{
  "input": "log_mel",
  "norm": "groupnorm",
  "optimizer": "adamw",
  "grad_clip": 0.5,
  "magnitude_pruning": 0.5
}
Rows from block 4 of a small spectrogram enhancement model, named by matrix and row number. Each number is 500 + 50 x the weight over its row's rms, rounded and kept within 0 to 999. All counts start at 0. Numbers have three digits each.
After each channel's rows are labels from the 100 clips, of 14848, where the channel reaches its highest value: "responds to" is what is common among them. Only what is clearly more common there than usual is listed. The data: short pieces for a synthesised band: melody, chords, bass and drums.
# conv: 3x3 conv (model.mid.0.conv.weight, 256x256x3x3, each kernel summed), inputs 0-85

conv.86:396442554542459556465508528443499471482513466483601481502425529473422461503460496505478508488544497470476455452460482558509501500550436400554487455459598519508452440502524460547443499515521518528538475365506538542510460478491531412354532482523449481537545373
responds to: bass line; clipping; text has "clipped"

conv.198:490447387436432498374536491520515431428593488532524470378597570521488564512492532513520485507536474508450458508482462573510468447587493458468490486485658447611470475586528461599501500519547525544496537489502478486462531496476455517439504510522549506404500449
responds to: saw pad; string section-like

conv.205:494448479485413536511501535465491512413552422550505442485506550438341505389493503519515524495481530495452519538499487483497441473446559448506480526535511536520564519451455560517511506510447562532483458573467539515495529577567473515400496469484515543502414504
responds to: thin (high-pass)

conv.139:523490360538536578504505547467438554614504494484440483572488457455537555508528589487496508447507560507483644538475532519445477484510572506532509516585506424473508520634482527500449500527455487510541513509549564445525511531513459538542516564487555510429458500
responds to: reverberation; text has "room"; text has "reverberant"

conv.35:587463459359488475431472532556517501475492556421579536449436500496515462541496510500463577511542611504613554423602532548513581520556537508483480460424546557553449492596464512546537584534575488522429566505499427524588527451477504594500522584557520457480580490
responds to: reverberation; text has "room"; text has "reverberant"

conv.217:458440512509542551510501470455399487453477568500519513477390541468472563503531607465619500509510536468481528520472462513572489537467484512541506586560477519448509449492492447496403470503358531621494447495417478523506530492497417442513531514429500500490517459
responds to: reverberation; text has "room"; text has "reverberant"

conv.89:495532470527435540459624525484584479487574537489483464425548491462408494436476499493556517569549453546461462470472457469556487472472508447495498498513446446485497435558653470557519470463547490455533485514555432466440537492412514496457503426447562534420539409
responds to: horn-like

conv.221:465498516533443527510424541506424480492544468464558508587489443451448483433575500497497464488583477504476574531508487461410450470524479436515511514608511441528452431432519545481486504530494490505570488488526535605530400550521475416431519531460476502508474524
responds to: horn-like

conv.173:585476514418529529476427388520572438401490506503439524493608480608509526539515494487448454529453513465471524500496563524467532452441582527509490549403447518467483558541476477532544518428605439513538615553457433463524458459536460582526512517544539470492479565
responds to: reverberation; text has "room"; text has "reverberant"

conv.153:526509566490517604402475464493545501499536520680421533512444495506563517449450628485498483553525364570560512551475495456516585602458507483509468481509549522549480491540535512532502494615570433436508532530550463489496531481485478517543509495500501435473513538
responds to: horn-like

conv.123:448506561485457511516538445503530409439522503546473488434527555371435546453415431514468493493505401452552507517467485515539532455536451430487471436430468528530443445574499466551591525466472426480427525348560429560472459492455530487453521459454484503543585442
responds to: rimshot; muffled (low-pass); string section-like

conv.59:480538458485426473426498459481504489565627644465569437517440487440457477549503510452454491488510458497532484450533551490546512489546517460449416460459531524644460518615489506560483573450467474456458528343496517510506455474482546510455540511533515503500550470
responds to: saw pad; melody instrument: saw pad

conv.220:480443506503415536513509470471484404520571512487508513471502483497454532468513416511588451472506434456385469502488482502472505452520465449524500511597623517532494458484498469531389484487466515494553484398459507477474425520499474388414533447456540502494447480
responds to: horn-like

conv.144:532518447571463544476550457475536474470599518561451462568449417516484473424481539496538449414548457578581513547529488507525537449527574431462464495531563526519499587570516534507552516585407501430442477510621568486433525580489564549515508506523534510416440481
responds to: thin (high-pass)

conv.136:493494437487555599424553504489519529512512537518477522500414496464539510502500618460495537466528456582531569545465551479530457573499546523517517493542532472518569464641498480524532500583501528486500528487513517479490581496507463559575551533504551508414516500
responds to: reverberation; text has "room"; text has "reverberant"

conv.196:484436542446570539487514468505484468432424445552448553515451473424521544501479619483595493500503521503497561518512481532558521526536503514522487544554550459404488450533488532549423456562358480544496509580419439477527485490501442446519537493436520513548500500
responds to: reverberation; text has "room"; text has "reverberant"

conv.42:471490489547483559468525576501620496459512546565483529478454438488484497422504401473519542505522469502536460530506484472529487524532645436545513463457565594580442488643628586539487519529555439543526510520577535520525456520416652533430458489557478537485492476
responds to: thin (high-pass)

conv.69:498502498449438584467468558558519492513514466557471508577501567527521463365492468490507513401501467562536545531415527599455534492443500468541550533497432404587496404539509512493525446551518501487421569475509568530543554503474525588465499497399543414497503502
responds to: horn-like; bowed string-like

conv.132:445485492545462498468544434455558513523569520436553359495475471480422459530500518541456493535488415489439467475474487496480457433473488490520460480511577529565510547475562496511461502505464592455505344436494587509534461520563571462444482463515481536571452444
responds to: saw pad

conv.45:469470515477491459422474504451544527431542494548459515476464550534516480465475598414467472536519445506445540431540533447507445548567535556515516455424562508584539520548644485512500560523739520495495598453500491504495541441568431481523495509525527434460490531
responds to: saw pad

conv.113:488506500503567550527400518483500541544420488472546494551490560560561477477519603445447500469429455522488542488407477409546534512464503558495486500488500499507506521429448482496495500512452493537500464523578500500426500531489577438510543720491397598484505500
responds to: thin (high-pass)

conv.254:501503558530407487500498466499530500484553527480480472500545508566381583513579467492451416500488477515513450521549514511478503562432532425483425434483499525535390506537521478512484503492579473516501550501488513485501382516444484516396496506500516426529500553
responds to: saw pad; thin (high-pass)

conv.63:475519489555488476441457542455405484490486390535570484502488596513484501482438525518487502485484430534466480486493436521465551500502390469470485476452500403480465496452449481495533564554516486555542489503593604513410380534543429492458508533533506487492420484
responds to: thin (high-pass); text has "noise"